{
  "model": "spectrogram enhancement model",
  "norm": "batchnorm",
  "upsampling": "transposed_conv",
  "residual_init": "zero_last",
  "learning_rate": 0.0021,
  "max_steps": 8000,
  "warmup_steps": 160
}
Rows from block 9 of a small spectrogram enhancement model, named by matrix and row number. Rows with one number belong to one channel. Each number is 128 + 24 x the weight over its row's rms, rounded and kept within 0 to 255. All counts start at 0. Numbers have three digits each.
Before each channel's rows are labels from the 100 clips, of 14976, where the channel reaches its highest value: "top examples" is what is common among them. Only what is clearly more common there than usual is listed. The data: drum patterns on synthesised drum kits.
# convs0: first 3x3 conv (model.decb.0.1.convs.0.weight, 192x192x3x3, each kernel summed), inputs 0-95
# convs1: second 3x3 conv (model.decb.0.1.convs.1.weight, 192x192x3x3, transposed, each kernel summed), outputs 0-95

top examples: muffled (low-pass); clipping; text has "clipped"
convs0.13:091136118113107148119151125151164125110104111152067097120141123119098148144161114108122126113079159126107125137132130155122146129125086129114161143118140158115099119125111106152112157099137132071118130104125153135128114152105112154126063110097120179132135155123118094151116149099143157143
convs1.13:182067130126111105152136126165129134130160130122114121156110149113162175133118138091132121152195132091123142123118091098136120146094129114118096138155122108106133129116113118147131112112132141138149161120131139135108139093071121134151132160157170061098128114132117157149111155175094129107

top examples: rimshot; cowbell
convs0.81:122118121128178139127154133145189175143125082098144140142134098129135103117156106136129071132128115137135101173112124110142114114106155106121131112103118127123105108067111059130117158111109117143127124098114141111146113134106131092184110135167094126098160139132125075160112116143104134140
convs1.81:119133151112106111141155103141150139101158109149136094104158116140142133136119161170133150166132156129110131129120125119127095133159135169131113104117102145147158163117123130133125093124148097092146125166205157131142119112131148132132137132099147113143093136132110142115057136125105104167

top examples: march
convs0.54:145147133092136151119116150121163094135088122125056137156152137121122122173137073074169105110137068143148147150129141113124144136134116176151113146146162124145167148086133114125142158087111131121114117144149159149156188146150117125138153122116124143132148119158140137112126160134079097113
convs1.54:172156121130119115115121115129076156112120190134176141122095154122141139096155183130117144121138129100081117118148171129119122152143101113128138102149093131120128136155150127148106091117141112167147179112092097116126110105086098144107152173130154166092069115119116174097133125165129142184

top examples: tempo: 160 to 170 bpm
convs0.34:152125119127110125137125074100151102105156105061151123166124121147138137113147104159103101103161131140095139161098108136127101116108091126132109128105137053133140155085117130121123087151164130126123057143120131112092146126111149117113148156109114144146094176119111143111104139093174151143
convs1.34:092141128138138173129116115164113126149174116136115141046118139086108101129131149091141133123190142164099102120147176129170127114108107127108137131124110175114187106146156136152132133100086101130113125116114131134141156122142109091131123134156137121118140124119139101110130100142105056094

top examples: reverberation; text has "reverberant"; clipping; text has "clipped"
convs0.177:112162106189150144118143160148157139136144130130144116167106173159119165130142156100147095144138117129165138161169137128131141105143139116166124110109115130134143119128164126163140151126135167128151113149141155141152143120116107145143156156155149156093149139115127185145134166147119151132
convs1.177:133134115103133160138116149132103130089126107151065154085123098093141103159105159136133130165120157133105157127131140104150082155139108141122157181081087123143102149119109109068160115149147121123114144154148118183133144094129160124093132119146132116095150129095113113118112087128096100125

top examples: clap
convs0.94:133088131110114098178123132124116152128143132167119167122137140150114138100113136153110158183112109117112153144116150101129183180106154104133138140160113169171146130097121103096137143103051134144133100164118167145150121096094158156125138126124111143128138163127110164148097117138113134087
convs1.94:136154132102106153078131154152129100138090153113117097151148103113117117137115093150130131112120105081096111104146094140124100122117127121136122156084141124171167127125126154186140125133136101111149137094138124110125142181122109114101136113153177099163094132131144140129084165140157123150

top examples: thin (high-pass); clipping; text has "clipped"
convs0.130:129128115158144128110096088092159111126118176117093164143111118150101149128127096171141146130115124112154130123159173152135125115120120103099123103170133136165114153097188116121144157110143136063133124106155135166112165148102087120154121105135133157133142113120117172118104137097109130117
convs1.130:153086128156110132105098175141094104143122181102103105118158141123127100143126103098130110116111149127128125172126109112111162162140178146182110104122157121117136110132076134132162156134119091120152120108107077148105105139097114127089148108125158104097116144175157135129181145129169171150

top examples: thin (high-pass)
convs0.173:144106130110160126138128141119157137151145087131115119185136143121115093137130176132085077107102148120135106102145141169119096147107142125103117202118112151157112155142155136128109146118151112116147095125122163150108169118099150144131119124126124154142104164103087139086139086134159129167
convs1.173:138157138116141098115118125211135088124132134141145120080117137125137077122109111134096169126124089130095149131135134112153169145118156131086119143103137124149149123149116171172113126043133102073126159107093121143142128076153126126119136118102138141110159096092102111135097125122129130132

top examples: pink noise
convs0.147:146147103121138148098099104121114106122151092162102122152149132137148117111105124071139110150165114122109144104114156066106145106097101124143119123159142124072171075074120061123109108116110119155166132106109095103159096124125097120149142112146134115106129130092107176143127143117124093133
convs1.147:158093137132145130128126121132090145154115134106176146133093134146107140126164137113141127128113110125149148136108109132121152194138135115084163146139126192143105137162102148136102103104152149113126168083089108186126111153133155130110143137120106130181122145133108132125085087152124114108

top examples: mains hum; clipping; text has "clipped"
convs0.103:057118127126132117146069134072148119116134152113084122117148130151103133134148084114154136111122147126116122117144142091121175121122119108129093123135076151154129119115116152081110098149125149091098111145106153136151219139129092127127132116107158145105130124116099186115107138111154137106
convs1.103:175104139152142109179089115163091141141125132118110131181132130101133129093154171161129130141154143138120110140099153149120126129113127100146084098149185126122167151162132156128134098100146144174138150113143101096138107140127112111127123103131136147095087151126114146133104108142114190126

top examples: pink noise
convs0.188:163125168150127082138112116099129150173148133121093135143140135112144107122112162129113172102111101134164099151114105163124167111116104135105156144156169149133117145144126118139120149132158149075144096138110121161105112131125096154112131166103110108142097123124089146113119142147125119147
convs1.188:135148116104111103139121117156143080118146152086121120087148187148125122124118178103154085129165132105108115153105152117111150135114077138143132150145107129132127109121103129140140101145134124187113167132117101086161127132131141142125151140185115124124168134129179165125126145166162111103

top examples: muffled (low-pass)
convs0.59:122112143115124150130096129121153165115098121160136097117081117109133124117134149109131094101129158117143154134105136140154134138159142133156126139166159126108110132137101132150116171167158092108139128092098130131138076178105153113140119107140147138120155144119138101143136117129111170145
convs1.59:106164159121141115145136138115123099130144126118128116148145135151142121134139115164145124141153123145145119071125150139139145145103183103126174117147071103119079124138146107131146129167084164120077170107139080122119152108147109170159148102141097136130125101115107124129113127136111143132

top examples: shaker
convs0.28:139185113111100112164098106135124113125122132134095090103130114159119077150141069100141105152133154160125126133122106146144113120154127165163114127134139125139148109157132077157142181126139102110111125089152180168111117135119184122127073136094139120131114113117116150148119135152085099140
convs1.28:112074183109126134136148098135126110155130146102156129178124125139111153097155138144125126120138147138125156114131119117107129124112109092098151103170091094123132170080158118107126076120098121114140097129065107132158116103088102153140170121098114121130110135156084104101114137141160149143

top examples: mains hum
convs0.174:171156155128138140117130081136138099079111096083162150115167148089140115151110109115157127145111150100120135072147108154155130134126146096118124162122127093167157140113129175135112066108145126131163129149143110104147129118108176141120167170098120128152122154142103123100121143141109136116
convs1.174:108199112149110147131117133163124131138139121146158115093115124126137109091145175133108157128107116138125137143136148100132126106116124147145145143144113152145137147112096163146151130095154112125060122159096134129160122138100101117149113073160123168145126134118115129132120073133151088122

top examples: muffled (low-pass)
convs0.60:146110117123123127125151092135152146103131133124129154082177129120160123150141118148138106108146175114149151105140126180115086176103118120136149171113125147156151146144110137138105137166153040095142147121151123116131123111160149131109121169104119105109135154112143146113095146111117107107
convs1.60:108125197136089109142174118134102124128106112091167122144092158157137160108154126109133167146093122084099144120129135179104209085168141120118117101167109111101123154099130120120122135119097145151138126131057105103167134156122112146112136133128176126096145126140129119118163107147120144118

top examples: clipping; text has "clipped"; thin (high-pass)
convs0.73:145073143119188136139111164147097127115088147142153087103133134122124120119105094126105110136111123118145102090124163096120145119121166137109149096150160138138099119154106125130119141102125107120117158115158152113126094138146132128121103101155104167082140109121150160140116142183111099176
convs1.73:157155122124069134121126132098195145098121107090158121161126124094155072102150135171147097121137127144110121124131145150141101134142118121133106173089080117139099147141067143074145158152152134090148150173091135129156179149140099154124128152139144126149120161131120101145109150124130144167

top examples: cowbell; muffled (low-pass)
convs0.93:105120152091176132150091118132186147121108108125144134118107122117150069106140120106114105146141116103154109144093120077136128103143167165108141105140125142158114137147154130133164134162132096159145126139160182148138129111119117106147146108159117113143117146157116119170146150133102110134
convs1.93:128167080115112133133156132121095130116127122133106144126124110103139118124107207134100077141118157176127158117127155183071133158169083117117113122071109119086115145131116123133083137166149115114111116117079103099138108132096138172108137106133119146146109112107114123115103133116137114145

top examples: rimshot
convs0.150:092128100133126130129120147130140099131142120207172130122105161105098110128121084140115149147096127151063136094139134139122120110120082140157143113123135121091134151159122160157141116126151132134151148148151101091117101151092113152096137114100091134135171113137128093110090144064141127100
convs1.150:148139118123130134084160100108153147124162131129110115126127156137147152124140119114142097129148124103122111153162137123156114107137123129082127117130114074091147133143137124129153151119102140147166141162146142101109121083160113143160111155156147170084068156156140121138156129125128127162

top examples: white noise
convs0.44:101113126098123122099095104100106122092128229108125119142109138111095132103092182094135184126136137120128072110146134118113170131074134165118162128138112131121130142116105119098101122121136111114150118108133093134147095115144118121108129117104124112100119157116145160108113098141104120105
convs1.44:126133145092148131136094134125135126133047100171141141163117138101120132116146071107179159144129127125143159143136144139134127113132127116137136125157124091156138098096090103128116151137132101193145174121175152148107101143133113127116142131159156155132147167138141118141113147158121151116

top examples: clipping; text has "clipped"
convs0.155:176051130119089152105129185134119123188137124164135116155101149127122126127089122103129122146091078144121137143122106121160132143164158149119114125107121155141149099126150138132118115126158133149106175136123140152142152128105122109166127158118125101127169091127135092125117162158103113131
convs1.155:140124103097142148122152110112117131097119157143121123150167119122122068079147145159132092084150104124104104141122172168162102185136130102148081171093094125150138120144134177141137133173149122116144109159082105118107152126146125136138114120154107161100159088143145105120146113135137111127

top examples: closed hi-hat; rimshot
convs0.0:123099105092136129141100161093130150127118114119147129167094118126142161106129125130105132148108169133147152102131105118100112112134156165133145121125080131089096121124125143134169112087122163113117112091166145129143157094076163122114173146116122103102130126116117119102119154130151118108
convs1.0:145127140114144139075161101158127091159152154148107088129159144136123092090133102107126182101119128133097104140130151175109132081139128113130146119146115056157154159114130139161107145173110111103193094160120157096117174124152103141129136119169165117141135159122132128092136111145155132156

top examples: clipping; text has "clipped"
convs0.80:140102148172140154129131127110179151110133102129099127160118120154168096138111104132121099096174124101134121085108192115135135134202098132132151172165117154130146125125132128107094086163183111150158142135068177133108127152157128148115116149113130105125148129185131126159144089131112128138
convs1.80:079122135142142064108106124104127097118148145143109150100155108134122127145121152136135132140120118093138177137130098132130130177126072133125112073142172167097100157143107110170145097098077139089164127107164101096137052134152140145119143131134154122111115116108127115130093122119077146148

top examples: reverberation; text has "room"; text has "reverberant"; muffled (low-pass)
convs0.115:153104123110169124171110133127185103183177172135166142115108093122107112127120122151151157130161168146165110119125104101099177130140129152116132134161107123143104117144095131137120134100157072150129133125142124108124200135137111121153118134132143147118154138110097144122147105115126132142
convs1.115:096179132098121116116062111118133103108130143138075096112162146117130115110172127147143143152096139165129157120094170144154144115111114165103121125116119121111127153145135141100119155098122123111156172159137113098090137119149133119102126133110094158109133143139145119112104118125182100143

top examples: reverberation; text has "room"; text has "reverberant"; muffled (low-pass)
convs0.180:114133139160123161135090122142138113124139189105124155134100151132128082109142109089148145121090180113149152101068092141158163108105139137114148121150152149113124136135166124160152163099108126139147099135139114150132120123112111085137111120090084116136133151142116173115125164088110134145
convs1.180:129154159130111116152136180133161104145145121111112099129126089119119146083143088097116107112167140166147115135117171116105147128123148117167099134138112132168163102142147111135107127167139115077143135132105131153162135118118162113074093120135115127089143122140119125114124119123152169108

top examples: clap; clipping; text has "clipped"
convs0.138:105112126100145133105124190150123120141111167124067134124132135104141107125180076071137107125146138092161145092114122135159121177096160123123127114124130133127139137091140147111122165156142112120132095111101172122141086086134165103130131169156133124121123138122118146182093138099139149102
convs1.138:142160125127089150087165121176146130100142136074144105125135146154149151154095149135127135120108107135098102106116141114135164104127109135147106102126102147158104156097124074148096167150152128126089178143148108148121185112144104079126118088070152086137119175125155119139137168134096136148

top examples: rimshot
convs0.99:086143133137145134177167138124139147136140133131121153154110093152110114145135148162094099119118138105097191163067142105109138207134091124130109134094143107158101135163112159100128133139127108161129142137125135137122132155136145100124127141123159132166107114086109139152136103102096139142
convs1.99:161116137122118141120155152108167106168143121156121123099119143144151160171131107130112131123114153126139119111125086128154094098181138156103107122155153127127153103126130105126100173150101120143164129100146115128140081127161152141124151121153095115104119125162141103150138114101147096140

top examples: rimshot
convs0.163:116099124146111168081164147132139116174128148164124090153112116141120121115119138112142086112139110142177126129174106126107160120147149140091082132180106141147078113109172122125112076110087131125133135128115194083138142154143123152150133113144130114132156115126171134116113130116113105157
convs1.163:128149132131140133153081140167130136117091180132146132130086122131100098122083130116081128123141107095061136094115134092124106175138144142121152095100166098111081126169099145135147088122154124103114078117127086134096128112094126118095095108099126167158155121144124141176128151160134156111

top examples: mains hum
convs0.53:120132139147117126192113139134151152149156152152139154115103115111092118136151091165140153126096154118140141126130135161118141176114113138121150150167128130100121190136150131116152156128100147118151119104089143148105170191116127161133178173162090138116120141176135132102130125097190138127
convs1.53:126166119112122120097176131139104123100149144121126079174141125119142184126110157139124113114109088146115136105147104119137148111118117115167141081153118094140128116138137162167113075129134121151155139080154116062104171110125112119153124058147155166143122124141101111133136096122080121136

top examples: rimshot
convs0.170:138064132105147141145102139130134132146149082169125074106101124115111128139136139168103069160145130122142131163139124145117079080134128119134171161124119143096126166108144127123096142186180101124125129119130133091121171124126144163151151092102130102143112111102124107114110165107124157106
convs1.170:151129129138124085130167164137162110121090157085122172122134146139139111108140144135119165154109122139117150148106154118127129121116113091137097125104113147124104108125136133140121128078108155117132117137137140157123135119119116161164147118171111120059182113148137155125124074145107132097

top examples: reverberation; text has "room"; text has "reverberant"; muffled (low-pass)
convs0.92:177105105114163141150151149118170129193140156101154120121136103150140101139164129136133099123156162130191123182094136134115137166116128132119133096124116110124131116143130128089110113118138152103097117131164132118097143150173130118116084105132107103131118115134100132132141139147080107106
convs1.92:103112131115096070104115112123150121064118108127127131188134153119115148122143151166130148137141110145119144117116109109153128131113117105183124164139129112123129170063155100112161113157123108103127113111116123128159145105169120163108175108109156108118132144134133121146121101149137151147

top examples: march
convs0.72:119102121109102135133165087184101138140177127131092149145126145128161081097102185110111119140082137131150101125107123119097122104098125121106153127125104173120094123159138170140112077179125128094146081141127130155125122113159132091146075114099147139127088134125126181145146164155144149103
convs1.72:153157118126138101137141143134086075111128112144085108148139118134068123146101078113107124136131115114118152118132102115156154155177144107143111150118127069161106120126144094102143130121132133145124114121106097122112137162108145139102143121139114103160140126103144135164110089124098126118

top examples: clap
convs0.6:116105141124156113103178123139108092120083136132123127144145165146145129122141156126101114123132157112116103207112112124137128123099149102128145133102136118139174129141154080145126163133055086122147097158110139157108144093120137123149114141105132116139094116112148111130147140141133145147
convs1.6:169155145121074148116086110119107119141169162151082092114137111120082111119088118108162121099121119109098145120148169106144156129077114120157094125092178124166120133134121130138109133171140124120086091104117112100147140104144147098090153141130120113159146077127134098172160141141115127142

top examples: mains hum; clipping; text has "clipped"
convs0.120:128140124107139149125113150163165115106128133165151114121143131137125129102099171163133112112132163111137106146166128123118089119200179191103100145147078137165136144125112136130157119151131136104146136101100113147104115174090166139107152128144119159134157113155132078111108086176132145153
convs1.120:107158108124117139176095126154079104094142164130078154133155163123114149096105112160143093143124066130127139111155142142120153119111156148124125133098167158116121101172119167181155170138187139138144151154099149105143127144105099158179122134149152130117111169119116125092161124150121123115

top examples: thin (high-pass)
convs0.189:134156132142124143100116166090123131103117107102144065173114124137103110128111073080141131106197083136154096105146108118101125099144143107092120137162137094137147157110113089134132137124150137130123137139139110165112128131123165162092108147129135109143124101129124143138090112112062156118
convs1.189:113097100110100120088110141121116139174093182118173099110148146114123097087140148142106127148109149143114115137115133175122140177132132124164112101137083177151101155155110136098126118121131142081105172134129109128105147137150124146097116103067123142134162112191129153140148134122169108133

top examples: reverberation; text has "room"; text has "reverberant"; clipping
convs0.181:131118100123117141082108082130122193146137073117156154112097149135161166111115193147138121128113068156172154142128102152127100094124160135133129117139153153150105164177146126118121155201121129106083103124125125106147082147127117119145094082140100088132103114112140128114164140122125152146
convs1.181:144129119119122085172155124154168138117119125078122135152138130138148095177100155128096140126097146109146102189102124135103165117135120115147142143086158114142089116082136105146110098108108159167130117134121141114103128123147129155111183150135130114148168121111110152147108141101136097126

top examples: rimshot
convs0.98:121120101101122139106095148139083103128125081134108116113099137138115117117157138134106046141126167148155129086156110113114098083157145112148143163142139132106119107104116112134115140134129096061102103071136126098130190099080082152112146094101140107078125144105124076090146094134111147127
convs1.98:112144142143098120113091122120120122178083135117100167100090109106152107122119154167161177144105112114078134128088153120115170152089135128155118129104106124120143108184141159141153084123099136181157117162121132097110115098135131154157100109128116159152129132085119182129129117168096078132

top examples: ride cymbal; clipping; text has "clipped"
convs0.57:125147120132077147065082148123100138116144131117124166148121129114143103159126147227149091131145162138150145128125160139154106117182143130164123099182140140128165116135117131109136053128099133102160130132147158143137148111149125148099074124122114145099149122116097133099145160153137125149
convs1.57:134054149160167109143185149163176131151134135083098130120127148152146121118136144127121107107113111107130093128116108108104133088123107108159130116167163124116110130099173170123125147105123140125120153133080124122082126119077112095144186160123123147144098120137132073090122118112129117135

top examples: snare; bossa nova
convs0.113:130115112119142154066132070158157100111135144122110086146164107128138138151113121128134116111101129144121117167121156150099128108111185134103135152148163141079140123121084104114124133144127154099125128110123140100149117105125136161151088080127096069118132105127107172090182169139100118143
convs1.113:135156124148146065178091136128113114138086116149154141170135117095099124112137131120115109139118164099129107113100129099075142096128116103182116152083133176111090108115140149146161142137163132112122088143116102095076120141093115134097153120125122174153106109152138165129105061110123117097

top examples: open hi-hat
convs0.149:123141111141161122100140127116088103132144118113106095124156127132153147117131103127152110138146140149131123098101156189101131108149106108145130137151124127160126159077134088138110141108129103139093119121104116162119129097124148123101144125111155144138119163160155156093048115157134122171
convs1.149:153160128100084128105132121125076144131135168101130120151133096133104115154104134151080152157059121104092144154109116109119174130134161075164109138139107159148118099138145146133099124107100131116113112097103151109165067144117107165154145142103119143121169126084088130138156151111090140133

top examples: clipping; text has "clipped"
convs0.23:145145117113179141150157133128172111129177155119101087126126108145134145103121139149139135091135123129107136169079129086134103122131128143106124148132158088104105125116165146163087083113149113154108114121111129109137146145152156126146114149157122148103157162139072141104150133083177114156
convs1.23:110083140152108113161134133122119140110170096131107115148156110130096108124133137125087137140152127140142177125142167153115103138091083164108128129103133145121149112124139109140137131078119140125120124134150129135159112149128138101124139159125088125105149107137133160111146135129114123108

top examples: ride cymbal; clipping; text has "clipped"
convs0.8:148163121151129144124144134148090101119070125121099074099109139109083134145147167131118104117103102108113132164143101130135082087136127135145120154118170136157162139126137114112106128091109104095121139116102138096144135139102114082132110120093160122112140132082135145131108184106131103128
convs1.8:145139125125112091179164138075143141139163162153172088180147104114135167135062131104125142124130167150090141117075145165141119156146173135118122113110102119153107119147129138108136109165167101112133129126134124153151143139153149127133139121118088141151142125109120115158115076139145134136

top examples: closed hi-hat; thin (high-pass)
convs0.144:110137092111151128138066147117146121129127062108150112109130105122100118135118124176131109105115101125140132135130174150109131124162152102142126159117102145091069143132115081098140137121128129102160128077159090146127162148112152110091157038113114109127166166119096108114139177088134116133
convs1.144:138135170117080110148151133108111139131119116173113142085116123107141096147133131108149135157132101147176113156120138125141107148122073156114142130087120125136140094128133165100159139107124093161121094127113165087089124083128164132114107152147127148096106142129138172144121110126073156132

top examples: open hi-hat
convs0.137:118134125106145108125134106119084094144121153132127133147114110092125120102105186154121110123144121132146093103142110138126150162170192126142122086139119106161085123109134099085090085160143128089137100109116075127105092138102176103117135105093130123140133129104104147110134094130123147153
convs1.137:131127185116161164132087115092147138123101107181124129127157136156133125109130133078149146141120121111098149129098104134116138097141057117103126120129136127165119127156116177135100118097127115167124123133104153110134110127153114145131127140151102130157110130107137176113185163111118113140

top examples: clap; clipping; text has "clipped"
convs0.151:124141114123156130141170166145183079153097102132134140106151145108149138151089112062110134112099118115113138110103128129134148188129134110115123131110151132134101133140098126115107122137140136109120091129131123147140119130118186122120216131102157149162090150129126143113112092124107146125
convs1.151:125136137141110113122169120172120144128154140129166095099112159112141137126153171148157132113078079083105119102110111171124111092142118131161101110122139121102151117109135123153127122127174108162124181154139146096109111123160096072122104145098138094092144160138148088106126141089121077137

top examples: clipping; text has "clipped"
convs0.187:151144143119141142138157106130121142147126000135105129110147113138156102142146131176133067142129142138158142148141124138155070176185126097140113139104130120116131126124148188160145142154137169141114131138149170155103161158123135135164142139129115125122136146151110127142132148137137134145
convs1.187:124158165181161155117117126123094111115118148146118119167144144099092102123118068097164157088144159106129124116161114108150153109116115111129134148135121104172142126110145101108129108107138089142149162117118128124143117156144104096102144118167122156137103187154142070115120153127113165130

top examples: ride cymbal; clipping; text has "clipped"
convs0.24:127121134103124162107162158142133124181126081165120121136107115139146087159109133180126079126115130129126112183120157136148152149137171180140135114165134147086109115120139133067095129193097130106168109140125088157158166127096126138118103114141116099156169144103161114126167129141148145134
convs1.24:113161131108125146145123145162118136086131122138100136125120108124120114101104138098133114137121078095149115136148069100136127139138149066131123121069145142150102117149148138137112172144203129134106098103131171135091103118083100095135159115123113164102153125100157152128119141077111077123

top examples: cowbell; tempo: 70 to 80 bpm
convs0.154:139125127128101108163085139112161125114109120104136117140123139157146145115136116133133103137157107078105129188157118093118149109084141132120120159135129100069157143123164124115199133124156117079137109067094128116159111155130094126154090149140148163123116116140128120171125118115117148118
convs1.154:095115160110130108141116147138120126181141152101126116169122127103106131138139116079110107121153146132126116095114130135152122171159115101147069107157121168095110111140165139133055091137108176155109138134146141122136113104137120124131132139099130082133142075123104103083152120114135108117

top examples: clap; clipping; text has "clipped"
convs0.108:111136123179100098120095131150118133126155082134123131118113131118091119120129174111090115119072060102094138137139111150102104170178116124129118145138135129135172148152155177093120130104116115146137134096142152126124076107065149128118135141099117112144144181063108106096088131107109131107
convs1.108:157153127083158132115173106127145127106128105114145153139098109164141140113115107163174120143152162129107116157145092116149145109105132096133127138133118154090115112138094143141117109187062127120115116148124142124133114144150094104137148108090145147183123089111126128119111144138159147155